Rows from block 10 of the image encoder of a small image captioner, named by matrix and row number. Rows with one number within an expert belong to one neuron, the router's apart. Each number is 500 + 40 x the weight over its row's rms, rounded and kept within 0 to 999. All counts start at 0. Numbers have three digits each.
Before each expert's rows are labels from the 100 images, of 14976, where the router gives the expert most weight on average: "lies over" is the class under the peak. Only what is clearly more common there than usual is listed. The data: cartoon faces. In brackets: how many of the 100.
# router: router (encoder.blocks.10.mlp.router.weight, 8x128, trained with AdamW), inputs 0-127
# up: expert up (encoder.blocks.10.mlp.up, 8x128x128), inputs 0-127
# down: expert down (encoder.blocks.10.mlp.down, 8x128x128, transposed), outputs 0-127

# expert 6
lies over: skin (56)
router.6:448478504501533516523458558456519541457520501481465495456475415500531488441501493540516528420475514487445493571508454414466511541534523473456562524527473507544491550550465587452503484535533553559485530461451539453486556551505474558507505484462462596457458498532493490515528506567461574560471465572558426505495467534449489519537539538498599487524504533430443500519528537469541517484534
up.0:477504520490521418529565499525504426497458537561458542532518485492522498543534468491490517491472522424520475521507475535505400530528432484408474497492473440481486567529504448480575562490441459529535526452423524464521479491535510471524533501488445458464521536492508484474527382500443459482488433476589473493483450466454542451521519528527588583519531456466505525560461465473489508547457
down.0:556546527515487509511465480449507543483549553567522514478491548466537459455459451500525491457548477468399444529506481532475542514506549541466419538490500597532569515485564481518499592472523441451512532563520449516574559501434481522477524518458468486492518494476444572441520467589507470479534527455465464545535524495530468511530483528409525509491481560503447475517553492552540528434499
up.1:531510494445422520498524552516411491548454489526482566534596465435461499485465504527510454433581452509517508487511537457460535452526569527560482482458551483520496499455508468570476515501504471475555500523561486501478535545533437497508511489411503374473500495468549524505478504543505514422498570548456503500504545580516401481508488494516504549487498481485502516480521523492451396474458
down.1:562528492582503489541531481534517507432463503472457463509528550535515500546531473475493443496493465462464460444537447462474488463613495454418475459571472486452448519480489511481521530444418479590454484512506551525469465471498477508540468484516437485456518488542510485470553530425482487464515487533520523446495469547529567572523452547509532440595514516574461500419431535487533526509478
up.2:466574525564471426449459529474519550464503529525498475499537387521534508506509491514490528444456432437485552552515471562465546511471480512485558506488515491468479525474471479508522540506544466514527491486484487479558521497568436576505467492468475533454451547525490451532469522577459563435425525466465504564465499495491561520541455476524528560617507539514453520456477543466483425426530
down.2:563526531495493486540513491541457504545511487476523466493455531524465494511494404603486492497445578485514504471517513482482490515475510504484497485608488527478516502509486464517538507526531485458492453491517453522543526524478567442514541510468513477518549456454482521458521469496448524522540518542616482446531524514527507447558538389562537572442425448488491458519452475532592405570454
up.3:566420483543501532513504544491485503508552504531489570513495511530551467557539460534515504539419487494483471564477525434540443439490476480541476509566483446545505503507484458507477492557515456565471490472453463437553527486507492485477444523473526488474474504617487489473586561540480545413493488591515473433438517505470555424456466557533460557500465525471428495517538476511475521569505
down.3:502545532519483495517489475569437539569468458538443506484469456451469544456526519452516486527523531490501541457508486525517507556437482516583447520558512464538498525502489404496532415520488535517561515464479531522503567435524427439468487486535529577483441531514558425529440568533495520578520437529525519549574484523531469475534567482472518481510577486452565536449466545503492518538495
up.4:479521534485517481416528473543535506532522552456469514523517554460485532460467423533518591512490510481446487507494550422525511466479535564475562545563447481481487532443448510486470452485527570522402522486528498503494456568578520462460501538485532442538518532448455463412525570551501493581466479534467521486429482508563414476434479519488464467504478504456457515445484471522539493477535
down.4:499521541520453435583586520542520542552456500509458517463483493585489536498502475559519468528595553488453410505413546499520472457517466488522536428543510500452484487469541445503504546445471537428555570524482480478455472488502494481486517406433484420497472555528471464529585494455500560479486505496476503551489506572496500442467510480526477528494503559467499546450503501469524559538542

# expert 2
lies over: skin (65)
router.2:559607490467465455510494532503465435530530509513520485552463533512478554488457476504499521423472472531494477543560550490535440506499497499543469451561487402581498439454473473456480470487501562545580529509475498485489512499499456537501509477582480504460512445442497551541532559483551506439561548485473431550521449432480525464488448487568556538451534465488544501569457461516507491550553
up.0:448521521492489437486434490545485533463453456516512470502570487539493496477469443514480453450486529463478519510546469537428461528472469525571530529422544469421469584499487525486551532534542524459473528413531477499514494461494496544531508607503557578456521492483582489499464495548482482515468472523558493466514417537545463476521492537578539421423569511509469512537453545475521520496440
down.0:555497412492531585479455535470523538545498502524487438456489523518518516427544479519511421550490489525441499519525492538464543429472485473435489479473493577423524551487440554501529480485557535566494495499508527584525530478433535463496441482516474515486488504501392455454565500481500519511511431494461548459545512499537529522503470408461554481556550463460544530448519562492528441468537
up.1:506535442515511550487544520512561533501524460547407553439548520511472502587471507472481482581483430525498493548559543573544457415501498473525541482415611544520478494489477462506498532512500475462434527434546541483472591530500492481444489451462481468486439494463515426554523534457461480450515499577509555478522537456552511518421551467530500475543486489516527474514503497475542476501507
down.1:370525461543477522491408461580478533444467496546510502524520563484445516473470484540532457508501424593522480519534474483494505494572562433481527487437587479563536478478540514487521489507520519500532458559506460459508484490521522546463527484479495489465521413564508507403458466541488474569479494447525493539527464487497508457526492490530515481496592495520553536497451434535499508468419
up.2:475491548519429489443453540542492426494584515506520549509514524554505479507539476531546481464495503520448541473372519460498471498530560456555528468522585553511473522483559453523508465501528498520539472511499440467573553524497492500499461518528538498542509564431497424574563480480547531519524525452517553526553505570545518472613481547494483556442518535542486528487497490495515447439543
down.2:532483490483602451461478428477483474529530467527523518447572555495494508471459495551495544392441493533566487537477449457440584500534505530499460425561497529496447495523545490530478478441532521504421522481512561458471514511468554506471490451502500468489505478474534424535520458472492522498590545541518570487468504506493431499449491572505503464529504504523506565541565576504514427449543
up.3:541588539478507460546478510511426542423456559464490490403540492509483526461563477473503464526471502482439481462454502483514460508452424480453575482553559452552491510498494554520546502514545520467567519458450504477510470464540519504518455504456405573537465528460505510530502446543483523477584463522545431515512467520491470495495513492468500563484513516576530500532475419506460400488438
down.3:510498504501523470446438479511549484475472504511455470445489498497500515531553530508537414501489498526508491618489500455482470531474549500488494555575527510515489517556522520490564462560452578416471455441446525489491508536533486540379495478522522502526472496523514459544453454462425512438441470457522533548447508561591450503511482445444517459465510501531445527536522562448507511495409
up.4:502464447513528563474387431560492513504499513448522485586532468544487500445496562467550516500509465443495529554515530522512459524490541502535534460424483451496536481479521502519547509467466489497457527459501501500450468502518526472465502488493617461494433464478508445492500464459444447532584389513464590475455481473482570546525485531526488486523517530492519468533482468391555472446467
down.4:519576428530433510469536560490517512467477482509461491480542504533607497563534490444459522456545492500490526459547473473559497525486469507546422532537547472506450450552502525591445468509487472469477557545509568580539456517431546545472543519459503553525561505552476526496489523538475501506473564506540455548442484521438505548535436466498466433508490514558459552569516559493531533496473

# expert 0
lies over: skin (83)
router.0:594489515452511480553535441454511533438538479476480462445484578444454473530471468491448492535441510475514531519498499444526587470500449526484469520492572548483550556472461587464509475470457538549457481488525444534454508450445523483526457557505500523444534478469566560533473491517421445524435409439479475540489503515420529497489456476485488465554504520488466449513522556536538559470501
up.0:530562555496515548497438460476529539476539508437513390584570467503536466438444472503512453533526488508496493482502507523511529475532536556527493498561487458543521473448537478449545451467542425489507560451506537450471515420503490527502499554512485483488514478430467580538520524426466560553523438475472570414515500506518465496551529465540395507482434499509542489557526547493460494508487
down.0:473583471517535563433545526509532561500494532536520426544407457499510480427418505479498525539468517517432494480559555508499443453508508500492470543490509521530440492540483476508400550446523516473568451461525548485509535484451483454549487465500498506446526565480440400486444455479583483488556518512476504429415471481459537488472482507548535480479515544511497486537510427478502531485450
up.1:434457571539526455480559562461524523497467460518456519563441403515505487560528480532574481504528459536559480429550442520501447514464537510597521558515524458455513421520575479544473511534454511473516532460518493521483487484554517437463563518508433507562512484489554481428489515452543525443591511520500541484464498548495468517492476513526473501506542568511496443540440435486527473489465
down.1:494527507501501569477554477529531501467546512501491502517524492543495517520471440501548465567518500450468541543495429553523513519471454519390578553552506474502530469546498540482475511531513533495570581457459559468526554450463500481473492462467509544539485448500531470568540482536507562363502528545486529465498476469535463473459559429437425460458487471521531555494553486577522473532543
up.2:490489576497542539524487499454442475485529469440506447537515504577476562522459491508583450524565499485509565517505535521489509524510541511516473501555412438526518472482450577491441538467452505482514493551537462415498444463481462475413538509498533448417501456468516565621499498515515500501469464468506458500498555467534531462466530459455426470474552499490563451452506478573534500498538
down.2:490469540629521527492501478450533594507505491476522503423563493476572470507505472465506459414493515460443479467518450497485540456488434547470480490457549510547512503506533459506513502619485429511468579497463574508507545508455441549477484488487486445546570466419492511460448488518557510514540513459429483528514501568469470485498537483528389499514495503520479501504525426470497507499500
up.3:439548521499521524539449501525486420454449514529495564490503477453533561438521474481454467532481492475502513466472514408521512494478451468574524430522447520527456435496493470459508560493495518481549440498500549488546517533552543571545583459529614496582457555484500461524548492486499453546466517437514431520503547504516474486493554523492536499475484437505497550624489500514544543507534
down.3:456524522596541512560481464481491465506533523509503520546468539510560468450576455473548516516570465457486533480455554476414466514539531533526500564578501515489560504440498473496460441458525541490507468477471491412512537563491445546554464527535458476486484455490495466515520470515535508569471517539411481507522493458472482474523609546467573436481567518529519520477484507504515413460433
up.4:557503563502468465538562542517544466527506523457443571537488525538466488533472539516501464505525445541552510460569473572507437503528455444545534503560549577550447495550514519477583558534512531483475531530522495496483467514475511506544491495476385478528494500496522506468533434444483575499567421493541515527530512566451440521456535524441438510488487497491506478437430553530469547540446
down.4:481542487495525512441423507515557454488463504532460433499566507555464569462516530480517541511501449451441481478528545438526536493592533483520513504505486487380477444454479548507493519443520544409434440471551460496497529531501462536491461477416529503469468423497500485468517515421531446580499477473508452492500436458447545488473524547542502467489454504518442466464502505427552510530463

# expert 7
lies over: clothes (29)
router.7:465479423517460448431512503443548556456483458531454474510477549477443518534457513419524547540489502567513466476450489481494556470469500458449522513503475488554506503446493542527511521499551426562488456461459479541470503565575612534476462449504483454493546501437449467497525461498548502488487433497424577473562449515474474477480524509532518448475473513553569488573487467557524452546523
up.0:525553554538449491507443448569497524550529498503507503449513464531435487452555548443518544478491548501551428500448460570499516512528486423428462486538423508575482538488498475510504477550559518529542498496471477514455470505439408465461542458458505496468426467484480449529490549473440594447512478537461487481525508480471542545506456528518454484481469459547502557452501537529454456601476
down.0:456457550518505454526503455398465488518497479517500493504523546448454470587496522550525486427468549601475456538485524509516509521397538478480465434519503486426528532532461438540448490549520406564501528536465462517475494499496476455506573539527457476436504477598511524501442524517521526484424501527556460502480486447535519506454581494518454511569526455475495520495451504504449471511453
up.1:516512456473482515458430471536555504515563497511539511497516541452470549473523500494527456491469517526591506499535534434504544575550554535513484469502554473527462502542528540487528511479521542437536535527489585490503465507529535529587550554467519509496577481464544510499474508525465426440529585518521449475550442496503572475409555521522503431469449470588559496470485487431513471500417
down.1:467547460488512505552483540517414507527417585438551515519472413462576451596535526463506460443534555455441511533543475455508483516508483423485521482469448431536569527482506525495545455457471487427492484496512502495473510468450526462465484538463497503468554498557575557505489512517521459481459496560488494534456489462426533533516473518524511528472418549450517528498416532506485564501537
up.2:488515472543577556590445487549528470575524466500562579496517517502469559460522559556496513542531540537455497490362482473468487442595563499528486507506484470512480560534543562512469546499518478525516532460443518568501552502554547529544504435469536521455502471531550492463529503539518480506442515488487479500511463506525553532411480452458475527449481449489572503478440512537516545504528
down.2:510412517507523491481480511528524479551521526554484460529495536499521503459524517497479422573488481451558464514503569563476543463488525480578438468456410485578551403548566453496535510552457502474580489511496511517433455523523511463543510471518506474474545514467517450495475564446540441492547450508459488507414516467517527493498579497468493534522441606474486537474476460522436538489528
up.3:460490506506500558494484494499517501490568479505482508470537501553575478537556483470489478465536458513476548510590430519472503498463499494489495454466510529477473596449490477455541514536601519443460483484536562427474541402492488462450499477409536494484514479556493479536486455519408488575483520527509499500548589532565548533497451484473527471490568459532450536542521546438494521457585
down.3:534419449472499484471495522402495588494477567527521469479545498479481522446527507605435515500406503452514488441458456417488482513533453532486567550490503525599503494482480426543474490508507541535472474485468518544489491477481551522539461502476481453463447553519468502513461505497447622449447553516514476492495464472526527457484479415472536542510543502433504536572507509512506463514504
up.4:510499432571464420485472449567429535482535536549443460525437486529559452476506433474484475527471475537541455479533538577417550487587545507467482515453517515501473544517509499516540513480547471551475518473474514520543451519496534531475524501447518521478461496515590484592519453491449513470452472548526441486514419487500468499529462488499427565445516431556494482479506475434517583514512
down.4:518481515504548490549516421480440514462489504459522514530473499508563486571464551474465570469496585519447526501542472465550498496469463530466509492520522541475489453436498490463512504576573528498451508461401527468529596519429506551539487459508411537542450496568515441502514473402551513504568527471443487484483481505513533514448474538385494522475444485512496507519524478463448522455453